Rows from block 5 of a small image classifier, named by matrix and row number. Rows with one number belong to one channel. Each number is 200 + 30 x the weight over its row's rms, rounded and kept within 0 to 999. All counts start at 0.
After each channel's rows are labels from the 100 images, of 14976, where the channel reaches its highest value: "responds to" is what is common among them. Only what is clearly more common there than usual is listed. The data: pictures of board games with random positions, seen at a slant.
# convs0: first 3x3 conv (model.blocks.5.convs.0.weight, 192x192x3x3, each kernel summed), inputs 0-191
# convs1: second 3x3 conv (model.blocks.5.convs.1.weight, 192x192x3x3, transposed, each kernel summed), outputs 0-191

convs0.141,178,171,185,184,214,220,212,244,191,160,172,222,212,185,148,161,163,214,213,203,241,234,145,215,199,216,127,166,224,154,204,180,221,173,216,199,243,185,228,237,204,219,152,180,187,231,141,186,150,203,181,168,176,167,232,170,201,150,155,190,184,203,194,194,169,206,171,223,146,181,172,148,193,160,161,206,201,139,157,202,216,269,224,193,223,257,170,233,233,250,174,170,205,236,138,186,197,199,201,176,151,153,181,197,192,211,167,153,194,172,136,205,179,258,159,197,194,194,166,176,161,217,170,183,219,201,135,177,194,176,189,177,181,160,207,188,159,190,211,186,152,197,242,205,253,212,193,230,208,170,180,188,234,195,179,200,195,210,211,215,223,232,155,186,184,232,170,182,179,116,164,218,182,156,200,194,203,212,204,194,167,166,189,156,145,157,172,212,207,214,166,164
convs1.141,207,207,241,170,204,200,227,205,171,221,209,190,168,163,213,148,207,176,199,247,200,171,192,138,278,205,225,193,165,144,113,189,218,211,187,197,227,224,228,198,231,168,251,193,167,250,221,217,209,207,175,216,157,193,197,190,173,231,161,180,229,202,179,201,192,220,139,171,167,206,207,178,239,149,191,152,193,175,201,245,129,230,222,220,186,200,203,215,158,204,184,202,184,213,185,195,179,141,202,215,227,249,168,203,243,171,160,173,182,193,217,220,272,283,198,233,202,177,195,140,207,226,220,159,177,202,207,222,204,167,159,208,189,196,226,171,204,216,197,223,226,182,221,206,227,241,219,216,192,176,182,165,214,198,183,215,267,269,199,194,180,250,215,241,189,188,189,183,181,201,210,189,150,200,240,201,194,189,166,262,198,265,205,200,194,219,172,307,233,200,201,189
responds to: nearly empty

convs0.25,186,220,179,232,200,197,191,192,210,186,243,195,251,192,256,180,213,194,222,191,201,206,247,207,225,199,213,185,176,205,237,177,187,230,188,191,232,253,237,162,183,187,243,183,155,234,245,220,234,201,156,223,191,189,243,169,238,208,174,189,236,230,161,212,127,229,217,207,185,267,180,215,248,198,190,185,185,238,233,240,189,195,210,195,179,217,190,199,209,220,215,191,183,153,179,166,195,169,199,214,302,252,236,194,210,177,254,261,198,166,265,210,159,165,212,251,208,244,200,233,237,240,266,190,198,248,288,205,197,204,175,182,188,211,195,217,187,187,227,211,232,212,178,205,178,276,187,214,201,191,190,243,169,187,173,235,190,214,215,167,246,196,229,218,220,128,221,200,185,221,267,244,156,201,210,167,207,215,181,191,216,253,187,219,198,211,237,256,210,182,229,195
convs1.25,205,170,199,226,199,230,204,180,198,212,213,125,161,188,147,215,225,177,221,210,203,201,140,213,225,204,175,142,209,218,213,229,137,131,213,203,239,204,206,183,190,200,207,185,207,164,154,166,183,201,165,203,112,204,155,198,200,179,150,217,233,176,239,123,210,216,178,123,211,228,179,187,218,211,222,171,180,130,229,167,203,165,208,204,234,226,217,125,175,195,195,177,221,176,190,178,196,191,187,182,208,197,201,190,242,194,223,175,250,190,205,216,214,219,189,235,219,177,179,203,190,226,225,201,179,217,250,216,122,164,198,175,214,227,184,215,134,166,156,215,208,220,222,176,168,199,231,188,213,179,239,207,181,174,205,166,215,181,192,206,231,218,166,172,130,159,213,211,211,212,183,189,168,208,178,177,240,179,213,208,192,173,176,123,174,196,196,239,232,197,104,137
responds to: discs in an upright rack; nearly full

convs0.24,199,185,178,137,216,203,200,204,225,202,197,191,215,202,184,208,130,248,124,184,211,190,185,162,224,188,153,186,208,197,191,210,144,152,182,213,195,152,191,208,193,183,188,188,216,199,182,197,177,258,212,170,189,144,141,186,212,165,204,214,189,169,192,150,179,154,113,219,196,165,229,178,72,201,203,212,206,164,148,190,177,229,196,178,219,216,200,208,214,224,216,199,191,209,176,163,144,220,223,179,200,194,210,220,140,194,214,154,189,213,118,201,181,221,213,134,167,220,230,147,204,182,105,228,221,168,153,202,193,201,190,227,207,201,221,188,191,184,216,193,266,202,188,222,217,107,182,227,192,188,224,216,221,221,188,179,214,127,197,243,202,201,196,184,177,235,193,230,200,181,144,196,193,168,215,214,201,160,201,224,202,173,203,187,204,205,189,199,168,179,205,210
convs1.24,197,199,221,162,220,197,204,182,200,163,197,221,228,209,202,189,129,194,161,191,168,180,202,210,213,196,211,209,164,200,207,163,208,220,172,215,162,231,175,169,208,200,178,216,214,203,203,213,174,179,235,201,225,135,222,184,189,193,216,213,172,210,170,216,188,202,185,234,203,187,195,196,162,193,186,204,166,193,176,234,193,198,194,198,163,138,200,230,175,171,205,224,226,195,171,193,186,180,177,212,200,229,165,228,161,244,170,253,183,204,194,202,207,185,186,205,183,175,195,215,216,205,133,129,193,198,195,172,219,197,204,236,215,184,209,173,228,233,205,182,144,210,146,234,233,224,154,234,169,186,149,225,220,208,192,237,0,217,207,189,154,182,202,202,219,232,197,200,202,216,203,187,198,184,197,198,176,189,195,134,177,190,185,218,205,150,216,121,196,170,231,230
responds to: discs in an upright rack; nearly empty

convs0.77,226,164,192,173,216,194,213,181,180,65,126,159,125,159,240,162,208,185,201,188,219,210,182,167,266,212,208,137,208,151,216,216,171,207,183,196,151,165,212,203,160,209,212,203,167,183,195,186,180,235,199,191,202,169,171,162,167,190,191,151,198,219,110,191,139,185,225,200,185,233,189,228,184,168,196,227,162,231,183,220,211,171,227,147,195,218,177,225,202,222,181,167,139,203,190,164,199,279,196,207,254,218,190,176,171,158,173,240,194,200,210,208,180,223,191,185,198,259,191,212,188,211,199,195,215,198,208,209,188,195,185,201,181,244,194,218,169,202,290,199,250,200,194,185,228,189,189,191,188,204,186,189,204,165,181,175,204,147,211,199,170,216,189,205,233,170,161,194,168,157,214,214,164,170,181,186,157,140,181,154,204,210,238,195,181,207,207,213,248,181,153,186
convs1.77,205,206,206,210,181,244,247,212,259,231,116,178,187,172,229,238,202,193,208,211,220,184,185,210,225,202,205,157,186,218,228,206,175,196,241,175,190,206,210,183,228,174,272,236,210,209,220,262,218,204,231,227,174,213,199,215,205,221,208,232,214,192,207,196,219,257,214,217,206,254,205,157,204,188,183,171,207,195,183,195,220,207,208,189,175,234,194,264,170,172,223,201,110,190,255,223,207,233,164,188,134,198,212,189,236,208,234,239,202,238,240,240,249,189,95,209,242,261,216,209,219,210,192,149,157,226,208,204,204,220,194,232,196,229,253,197,189,178,241,205,169,169,203,219,207,208,250,217,211,191,186,151,181,182,240,231,167,166,117,166,184,191,202,191,183,186,169,184,216,249,235,143,215,192,209,207,186,187,190,177,253,222,206,242,176,207,209,252,270,175,189,229
responds to: nearly full; digit grid

convs0.187,209,242,210,158,200,230,235,177,179,138,208,217,219,180,220,164,220,195,220,236,194,200,228,187,221,199,168,127,175,156,196,168,222,170,205,185,237,222,254,178,214,241,212,230,145,240,196,175,189,181,228,213,193,171,176,164,174,178,217,217,220,204,242,202,202,171,135,214,163,289,207,224,191,156,184,181,195,213,162,204,178,276,166,191,206,252,216,176,200,237,204,214,192,245,191,178,193,211,173,215,158,201,218,233,208,186,207,210,159,173,190,210,225,254,180,186,223,175,216,223,226,190,238,225,234,229,219,118,216,219,178,221,146,201,226,129,217,204,187,248,235,174,191,223,237,246,204,228,244,222,180,174,175,182,162,150,152,266,231,196,196,267,162,181,239,206,194,172,201,190,216,214,185,207,239,198,221,276,202,177,208,248,226,210,184,205,206,238,241,229,179,231
convs1.187,200,183,209,186,200,154,227,165,229,192,192,168,192,234,198,175,200,221,205,233,203,163,195,225,211,195,161,204,165,163,154,179,202,226,185,217,203,170,209,193,219,194,210,169,188,163,180,156,194,187,178,188,167,203,203,180,110,222,187,250,202,209,191,190,250,221,101,185,232,184,113,201,179,208,211,181,181,186,171,188,197,193,224,206,202,239,203,172,176,187,172,149,189,185,201,184,188,147,181,197,154,225,153,194,177,171,164,197,208,172,218,209,235,225,163,93,207,93,127,210,189,216,251,161,97,186,190,188,180,194,163,170,201,230,176,179,166,201,128,210,214,222,203,177,205,215,179,196,162,182,203,224,204,139,202,202,159,204,209,203,166,253,170,184,195,200,198,174,215,189,165,188,154,163,212,171,205,209,210,190,163,224,174,168,176,175,193,206,240,179,192,166
responds to: discs in an upright rack; half full

convs0.11,215,188,203,207,194,148,179,114,179,84,203,168,184,222,223,141,200,203,211,207,195,206,204,146,234,220,194,144,173,177,247,184,211,192,173,219,190,203,195,191,213,189,255,231,132,239,250,204,192,221,224,159,187,209,200,155,158,184,235,112,232,170,177,212,221,178,142,206,195,223,189,205,207,193,226,207,144,240,190,239,204,206,182,200,184,215,231,215,216,253,214,165,159,202,178,181,195,163,156,203,173,200,201,216,159,186,232,189,182,203,208,232,189,267,224,186,189,223,232,219,237,177,233,258,227,233,223,194,207,211,238,242,180,227,194,135,181,197,219,205,288,208,186,218,205,235,175,233,251,184,137,228,206,172,202,193,214,215,225,230,209,247,150,221,224,205,203,236,218,181,232,218,156,214,187,241,181,212,209,223,201,216,255,195,185,214,213,206,228,189,199,234
convs1.11,193,199,212,196,202,216,215,140,265,173,177,179,221,244,188,208,190,205,216,214,212,181,209,261,202,179,160,186,150,172,139,166,201,218,201,208,180,201,204,164,222,165,238,200,193,202,212,203,173,225,201,206,158,233,197,167,138,214,205,217,193,223,152,188,265,242,166,222,242,240,173,212,187,226,188,145,199,213,187,208,170,197,209,187,192,220,184,217,178,175,195,179,148,208,196,187,196,192,200,192,133,219,170,202,185,208,205,208,162,179,218,264,257,180,103,103,221,159,175,230,223,210,190,110,84,207,194,187,188,193,198,206,229,184,233,197,173,197,158,191,179,203,172,188,235,216,219,160,153,201,171,196,209,169,213,217,152,154,203,199,195,221,179,188,231,205,139,184,237,208,190,154,146,177,196,166,229,224,202,162,180,175,179,201,187,143,195,174,213,182,201,191
responds to: digit grid; half full

convs0.62,170,202,239,201,220,200,165,118,180,178,187,164,196,193,280,195,203,180,211,99,181,163,183,193,263,180,213,154,179,194,198,202,167,183,189,230,181,172,140,214,221,194,151,147,205,170,201,207,199,227,163,214,141,200,188,193,187,201,186,204,190,222,168,213,145,181,154,155,151,157,226,163,169,201,193,215,207,244,196,165,188,208,180,208,200,196,164,157,241,223,196,220,167,211,203,190,182,175,203,219,224,217,223,166,177,191,228,122,188,189,176,242,224,202,163,154,179,267,181,186,206,203,191,202,240,157,186,231,211,230,141,180,236,186,184,226,243,191,224,209,286,218,202,222,198,172,170,202,160,225,229,252,215,202,232,225,245,211,188,199,219,192,236,179,210,116,192,202,176,163,203,227,232,159,222,177,212,203,158,179,205,167,205,187,250,226,249,201,164,230,198,187
convs1.62,234,226,201,249,232,188,200,241,165,219,237,222,241,217,166,176,191,200,214,218,160,212,175,293,199,234,201,219,223,205,195,243,194,157,199,236,191,217,172,210,191,238,186,192,253,167,186,197,186,188,236,220,233,212,229,231,165,183,233,169,224,222,231,237,156,151,190,218,204,196,204,251,212,211,254,217,186,236,179,244,210,198,204,210,159,164,238,193,238,188,218,226,260,163,185,221,196,226,140,214,229,225,197,214,231,235,213,237,222,218,182,230,222,184,202,277,164,193,269,238,264,212,202,189,242,187,208,180,205,238,214,249,215,208,185,232,219,239,241,219,215,233,180,240,209,200,191,272,287,236,142,203,251,211,200,216,118,202,198,175,214,194,203,179,211,213,218,218,233,221,161,179,205,185,215,236,177,222,214,215,169,178,167,192,263,204,227,159,214,205,186,237
responds to: nearly full; stones on a line grid

convs0.184,148,212,216,184,219,186,212,227,137,234,130,220,183,170,230,180,248,211,242,213,204,167,187,212,210,191,238,202,174,213,165,211,189,216,230,185,208,219,191,152,211,248,179,124,145,183,199,163,257,170,207,212,185,222,210,213,198,216,187,252,191,208,200,232,148,203,202,183,198,216,186,196,204,199,210,232,206,198,196,220,214,127,192,191,162,157,170,150,162,197,183,165,206,250,231,231,207,176,183,226,110,175,217,204,238,188,204,221,210,166,209,210,234,274,214,208,256,217,187,244,183,209,224,143,194,179,190,169,189,207,161,194,181,188,132,251,225,209,233,212,245,217,217,264,215,213,153,238,185,222,213,220,201,235,226,164,217,215,177,153,161,260,199,192,255,195,223,192,207,183,184,217,282,185,204,196,237,211,198,157,173,198,226,249,234,207,195,196,172,251,199,151
convs1.184,195,212,175,225,174,159,201,217,239,202,173,133,213,188,155,209,216,178,194,181,172,186,178,237,241,227,203,161,221,180,186,199,177,180,217,181,219,125,208,198,202,182,154,103,156,145,151,150,147,234,147,147,155,204,149,205,189,137,168,160,212,172,186,171,222,173,151,196,187,167,147,237,204,200,220,192,219,170,189,171,227,177,141,208,184,198,202,169,211,192,154,156,202,161,223,164,166,234,172,241,190,182,243,177,205,180,202,197,215,179,168,199,234,246,223,208,200,184,187,237,197,184,208,182,230,176,134,155,186,149,170,171,239,220,125,199,159,173,204,202,227,190,202,217,153,174,195,173,219,201,204,196,162,196,175,158,191,183,193,202,196,178,139,172,185,187,191,185,210,187,175,179,214,183,215,177,193,177,223,215,216,197,171,132,208,243,199,186,199,159,183,127
responds to: nearly full; stones on a line grid

convs0.129,169,187,202,171,190,192,197,131,222,204,201,186,213,213,194,213,185,242,165,198,195,210,152,212,189,125,191,202,240,153,154,215,177,190,193,185,150,222,198,195,215,204,157,171,236,177,155,199,228,249,175,195,192,159,169,184,204,187,184,216,198,208,207,206,210,210,145,176,199,169,215,144,169,260,169,179,251,195,218,179,138,234,172,180,236,195,192,203,183,182,200,203,257,206,231,230,185,221,247,235,217,177,161,170,200,228,182,199,153,178,184,200,173,117,188,197,210,232,191,173,173,186,138,235,211,166,190,250,195,210,205,183,206,202,187,201,189,168,192,205,222,182,179,156,194,101,205,127,170,188,267,207,196,212,217,176,242,167,184,207,181,159,200,150,167,208,183,186,194,218,191,137,252,232,235,191,205,174,195,187,185,173,165,181,212,156,188,113,113,207,189,204
convs1.129,207,218,227,206,231,216,146,238,152,225,207,223,228,220,205,182,208,222,176,201,189,199,208,155,192,182,241,202,207,262,286,190,199,243,164,226,169,227,176,223,219,239,169,173,209,216,195,201,242,185,217,179,266,168,231,212,241,217,223,210,204,212,183,245,135,152,220,195,188,158,199,188,212,211,169,220,189,204,167,175,211,193,217,212,185,176,211,213,253,175,207,209,226,238,217,233,188,182,194,209,258,184,194,234,176,280,209,207,235,237,137,85,143,232,225,243,159,224,228,190,172,169,181,260,267,134,205,183,212,221,195,215,154,224,234,201,206,228,212,208,156,214,189,260,202,182,163,235,208,231,188,217,227,225,198,205,170,229,192,186,190,174,213,232,179,207,270,206,156,190,236,240,214,206,181,223,177,176,172,210,213,171,228,205,246,215,196,168,177,187,198,224
responds to: discs in an upright rack; nearly empty

convs0.68,181,197,190,168,188,198,192,196,157,206,212,242,194,195,208,178,199,225,191,220,182,151,176,203,206,200,197,222,166,188,159,129,214,181,191,164,172,230,219,155,237,217,184,121,137,148,188,138,264,183,208,153,154,193,190,147,188,188,197,186,209,173,231,213,159,234,221,176,175,259,182,206,196,218,196,231,189,169,199,194,228,158,187,159,184,192,212,134,131,197,181,172,251,208,224,189,191,168,177,207,121,184,197,184,205,193,165,232,201,156,190,190,206,212,223,216,229,227,205,246,209,180,189,152,230,185,193,173,176,200,189,203,156,154,163,233,231,194,246,204,200,216,180,224,211,181,155,166,184,194,180,202,177,168,169,151,183,175,189,175,190,178,191,185,277,205,209,160,235,197,185,215,325,221,198,194,183,182,190,138,161,210,234,227,232,199,192,205,144,188,239,170
convs1.68,212,198,204,226,222,197,183,184,185,248,225,193,259,212,153,217,252,241,224,188,204,220,201,226,291,208,160,203,194,202,167,203,157,186,257,211,214,180,169,146,221,219,175,137,221,161,170,172,157,192,191,193,169,215,214,224,142,194,190,247,222,224,185,246,241,203,178,204,234,209,206,179,212,213,215,224,154,195,170,197,225,208,175,200,215,189,218,183,197,191,203,203,239,187,303,236,208,254,191,294,249,218,246,213,217,214,226,178,221,204,191,218,225,277,250,209,235,191,219,250,228,213,201,209,218,190,166,198,188,190,196,210,221,242,170,224,219,267,278,193,220,246,223,223,217,202,160,238,228,180,201,213,246,226,215,216,225,201,229,190,162,182,213,178,198,205,214,204,236,159,157,212,267,192,227,197,175,159,240,244,182,170,183,159,230,199,218,220,178,185,186,191
responds to: nearly full; discs on a green board

convs0.92,245,169,192,142,210,198,203,237,246,223,224,207,197,244,148,189,122,240,101,214,196,210,174,207,216,200,139,200,158,218,238,204,168,160,137,216,218,181,230,227,155,200,183,204,195,212,171,190,171,244,216,132,179,149,145,177,184,130,219,232,180,188,195,162,220,171,172,200,204,193,197,211,130,216,197,217,189,173,208,221,170,230,202,172,200,198,208,204,210,239,217,190,202,195,147,137,168,199,225,150,191,205,227,240,150,218,208,218,170,210,135,215,179,231,206,173,175,232,233,217,209,183,142,253,253,214,176,201,192,181,246,228,188,207,209,212,175,213,232,164,213,197,161,201,216,174,163,238,243,186,197,205,220,192,129,184,227,139,204,246,206,232,186,191,196,263,216,238,214,199,178,195,184,184,219,233,203,194,239,234,223,209,203,158,155,188,202,193,188,191,195,208
convs1.92,192,214,247,170,228,176,196,156,195,137,196,224,228,218,220,175,156,200,173,180,170,167,251,215,208,198,210,236,157,171,179,134,248,235,203,210,191,222,203,168,214,162,189,207,194,225,226,201,184,216,210,188,202,202,233,136,143,193,215,195,192,201,179,210,232,217,177,242,221,204,188,208,180,197,155,184,170,226,213,241,164,200,201,210,144,141,184,231,118,188,193,231,218,181,211,196,191,170,196,212,210,243,179,200,164,232,182,238,134,192,211,205,200,203,202,169,207,190,180,208,203,202,180,114,176,198,210,201,235,171,206,214,217,169,191,157,241,203,189,185,172,195,141,221,262,240,155,217,98,193,157,212,206,169,187,264,105,224,249,205,143,189,197,216,261,241,184,187,198,201,217,198,186,200,181,179,200,196,196,131,168,184,200,228,192,182,225,161,178,179,254,205
responds to: nearly empty; discs in an upright rack

convs0.167,230,196,146,132,206,212,217,243,237,204,200,229,211,226,132,201,137,222,120,231,201,214,179,157,187,218,147,196,205,208,211,215,194,173,150,203,192,167,192,227,179,167,197,212,204,225,191,207,198,242,226,157,196,146,139,192,188,144,214,205,177,178,192,158,206,147,138,207,201,148,207,200,92,192,213,215,207,155,140,227,195,234,188,181,207,231,205,238,227,241,212,211,219,209,171,159,171,215,203,143,141,176,196,217,162,212,210,180,185,225,126,210,188,221,225,170,173,204,232,173,207,176,137,232,213,199,158,201,200,206,239,234,224,217,222,171,187,207,205,200,212,196,182,215,211,124,189,221,232,220,187,202,235,219,159,160,193,149,189,246,201,248,192,181,186,254,204,252,201,165,123,192,190,176,187,224,182,193,223,198,208,204,191,191,165,199,179,186,209,188,209,213
convs1.167,192,191,244,148,203,177,210,171,193,172,207,212,212,211,189,172,173,192,171,200,193,159,211,214,234,198,209,185,166,190,196,108,218,236,189,206,155,212,182,109,215,193,186,197,176,217,210,198,164,206,221,179,166,157,202,113,158,194,213,202,204,184,175,188,203,211,149,228,207,209,183,200,194,189,147,169,157,180,191,231,152,191,200,188,175,160,198,233,156,187,195,213,203,192,206,191,181,170,184,210,205,226,141,201,118,216,158,209,153,195,206,218,248,217,193,154,210,156,146,211,191,190,169,146,183,192,194,179,228,166,179,217,215,186,200,133,225,199,172,183,153,196,151,217,246,220,149,207,98,173,158,228,211,174,180,208,74,221,221,218,151,191,198,220,236,225,187,196,203,200,223,199,154,175,179,183,181,180,189,174,182,199,199,216,175,156,180,214,192,165,233,208
responds to: nearly empty; noughts and crosses

convs0.98,262,198,218,190,187,195,190,190,201,134,257,95,213,230,269,160,197,222,185,209,205,151,194,199,233,176,191,120,186,195,148,181,155,194,195,180,205,191,273,231,199,252,134,211,198,130,189,126,163,204,181,179,202,175,182,173,221,180,183,211,218,211,171,194,195,237,209,164,197,239,200,216,179,189,171,192,176,223,248,197,174,250,213,144,212,153,185,194,212,201,190,193,223,171,220,168,193,248,235,206,257,225,208,200,227,204,164,240,172,198,216,206,180,195,167,190,208,231,188,223,177,230,177,234,206,221,189,192,195,183,181,194,128,210,204,228,175,174,261,185,201,186,133,173,145,181,170,156,225,195,182,204,178,148,178,210,199,177,203,226,211,191,164,163,251,172,196,183,195,158,199,198,230,190,239,170,212,209,220,142,239,207,233,172,182,177,190,202,209,149,169,203
convs1.98,255,194,208,178,227,254,201,198,188,187,202,262,181,196,236,221,198,202,187,226,215,187,234,244,250,207,254,225,166,249,256,179,236,199,208,199,179,211,224,162,240,206,226,162,219,161,149,153,259,208,181,164,180,183,190,205,225,211,184,173,240,166,217,147,255,199,223,209,223,246,209,204,153,191,225,166,134,164,238,191,209,187,215,207,242,229,181,210,178,194,197,224,169,148,293,161,222,190,205,181,228,213,242,212,208,176,216,217,215,267,203,173,215,183,164,218,220,226,224,179,196,176,206,221,195,224,226,245,178,201,182,196,179,266,248,246,191,173,245,268,229,201,193,190,223,157,197,210,198,253,221,180,205,167,198,217,193,216,195,196,180,225,216,230,192,212,233,185,214,165,229,189,202,211,200,174,217,163,189,171,218,200,261,268,196,269,189,267,259,213,230,208
responds to: discs in an upright rack

convs0.48,225,218,219,172,130,178,279,223,236,201,208,219,238,165,181,212,214,220,201,195,193,186,158,185,178,155,180,145,186,179,99,200,237,201,220,153,201,200,200,201,163,252,222,181,167,170,176,166,189,163,200,143,204,175,181,144,179,185,182,213,164,185,170,179,161,174,181,188,192,192,174,171,186,175,209,165,211,189,173,193,195,150,179,185,211,217,146,205,217,194,160,169,240,179,175,182,161,236,227,176,197,146,219,204,259,157,154,212,162,197,223,178,224,201,204,229,244,191,158,219,179,171,181,213,228,195,158,182,167,190,177,190,250,192,192,219,152,226,175,202,196,108,210,205,216,176,203,144,181,217,188,176,167,205,171,147,222,208,168,223,176,213,177,133,237,215,179,167,208,185,155,172,212,171,224,200,183,241,170,162,166,203,209,207,189,127,216,144,209,179,149,174
convs1.48,199,244,225,194,189,193,201,209,184,256,223,222,234,209,152,173,244,250,216,194,160,188,193,173,197,157,188,208,176,205,199,166,197,216,195,200,206,163,124,221,223,230,247,183,162,245,285,218,201,190,201,167,232,199,201,189,159,174,182,211,233,163,208,242,203,161,201,249,214,206,205,223,236,182,200,206,209,192,194,225,246,165,179,217,247,230,228,220,235,212,176,197,230,214,227,237,189,201,174,243,251,150,186,195,225,197,207,126,232,210,293,177,136,258,240,160,178,212,205,226,140,190,213,252,219,165,239,194,195,189,205,171,163,256,224,151,190,216,235,217,252,207,245,190,199,179,241,192,223,205,180,233,266,142,203,169,162,259,193,181,221,211,209,171,165,203,228,194,172,218,211,219,263,180,259,188,215,195,177,198,209,215,222,229,196,232,220,202,187,220,194,189
responds to: digit grid

convs0.27,158,223,230,230,177,182,190,259,198,235,179,219,187,177,225,201,255,211,242,230,212,212,265,195,211,205,246,223,169,238,199,221,225,245,227,173,211,230,207,170,222,238,234,211,154,230,250,204,294,182,189,204,195,202,240,238,244,232,193,192,230,183,247,243,187,241,221,219,196,214,154,240,260,195,206,226,158,222,183,229,207,138,177,192,173,198,195,207,168,186,171,161,183,154,252,196,202,161,160,247,159,218,238,239,229,183,192,252,217,190,253,179,194,199,226,241,260,218,201,234,197,238,253,146,196,216,242,148,210,197,213,185,217,239,159,236,204,222,259,193,212,208,217,212,203,221,197,214,233,181,197,193,195,230,208,181,213,237,197,169,162,217,215,203,248,199,208,211,216,249,237,201,227,235,193,185,240,200,239,199,150,245,226,259,188,236,194,205,193,179,251,175
convs1.27,189,195,163,214,175,203,191,199,234,220,183,139,205,208,166,184,212,183,203,180,179,189,167,219,240,196,191,183,189,198,201,228,156,182,203,193,219,151,189,225,177,183,169,139,173,163,160,159,159,237,130,159,162,190,147,211,210,159,126,214,215,177,183,170,192,174,139,162,194,202,149,199,210,196,219,185,217,170,186,158,241,165,168,193,226,218,191,157,196,186,143,126,199,182,192,172,143,200,180,211,198,169,213,195,215,185,210,189,223,176,185,205,242,239,187,196,195,215,173,220,166,202,208,214,197,189,189,174,153,117,151,138,256,229,165,190,148,177,174,213,223,206,213,214,162,174,202,182,211,182,231,223,170,182,174,158,178,168,193,193,231,199,117,170,176,178,207,194,202,202,194,170,194,161,211,151,205,154,204,212,208,201,161,116,178,225,199,223,212,163,180,104
responds to: nearly full; discs in an upright rack

convs0.16,232,254,178,165,167,239,208,172,232,169,197,220,188,196,228,138,170,207,207,210,175,223,186,194,210,169,196,159,182,196,225,180,202,190,179,152,209,222,259,194,161,248,197,186,131,220,194,189,169,183,198,194,198,147,197,131,214,174,208,173,216,190,190,175,130,181,197,205,158,281,188,222,191,202,153,177,182,211,226,178,161,149,210,188,237,259,186,180,223,233,176,210,223,177,185,152,196,170,196,212,226,212,243,190,181,178,169,189,159,198,201,234,212,195,206,198,200,188,201,213,217,242,215,184,193,205,197,150,230,177,206,194,228,190,206,239,226,237,194,221,231,134,169,186,186,224,152,179,170,209,185,182,153,166,153,172,158,161,207,166,214,210,230,216,226,117,202,202,166,182,199,209,178,185,172,172,152,216,163,127,285,191,189,218,136,166,234,215,284,177,213,187
convs1.16,218,209,233,223,184,224,261,208,235,253,206,199,161,230,161,238,217,209,237,235,207,217,175,224,250,203,175,208,196,219,146,187,188,174,209,201,238,223,205,162,247,222,256,182,214,241,212,224,203,180,172,177,91,230,202,177,203,229,186,239,235,219,254,162,256,212,167,203,238,238,173,181,233,230,224,161,181,185,238,190,211,200,251,250,193,209,232,205,181,193,178,188,236,176,240,241,235,192,215,194,192,197,209,202,264,182,212,170,257,265,245,209,255,224,184,248,252,137,193,226,191,206,208,179,180,237,220,199,172,173,219,183,186,225,222,208,145,187,190,225,182,213,238,183,215,198,271,188,223,179,209,202,208,214,247,177,185,268,229,201,199,217,175,195,174,171,187,201,211,223,195,178,247,214,243,163,249,205,234,213,199,198,208,241,184,183,180,266,243,193,168,175
responds to: nearly full

convs0.148,215,204,230,200,187,201,224,140,191,94,147,207,99,224,235,179,227,177,226,244,217,211,180,186,242,234,222,128,213,155,231,247,160,215,189,228,153,188,182,176,166,191,220,245,180,212,233,222,216,200,229,192,205,222,197,221,181,205,232,124,208,217,157,184,162,204,209,191,205,194,194,191,204,159,230,209,173,222,207,252,232,210,194,186,180,153,171,228,193,176,189,175,146,202,145,193,200,171,186,190,241,206,180,167,207,180,227,251,205,184,200,195,220,181,197,185,183,184,208,206,204,193,236,190,146,221,230,181,169,218,238,236,205,207,195,159,166,182,190,197,277,175,225,190,230,216,223,219,204,191,146,204,153,183,238,221,198,194,207,179,214,193,186,220,253,159,147,232,189,156,199,206,103,163,161,230,132,195,186,191,212,209,188,207,204,206,203,229,264,177,165,204
convs1.148,161,193,195,196,183,232,208,163,205,237,155,148,190,199,207,218,202,166,195,193,202,181,167,110,185,186,178,137,141,241,209,198,122,179,179,180,181,197,199,160,189,180,195,215,186,195,190,203,180,198,208,196,159,193,179,207,230,192,200,230,188,173,186,151,204,239,169,165,219,236,198,108,195,216,208,133,198,126,189,161,199,219,195,151,207,220,180,194,145,169,208,160,131,175,208,176,184,183,195,158,140,166,157,196,201,189,198,188,210,204,201,224,225,185,87,189,229,182,159,213,204,186,178,188,145,202,220,199,191,197,189,210,191,239,240,218,170,165,143,218,188,190,188,182,168,190,228,182,187,153,200,187,164,179,197,176,192,122,114,178,185,176,203,173,168,151,181,199,225,226,211,180,203,208,211,182,203,168,200,193,206,199,198,192,182,167,154,222,240,185,134,187
responds to: digit grid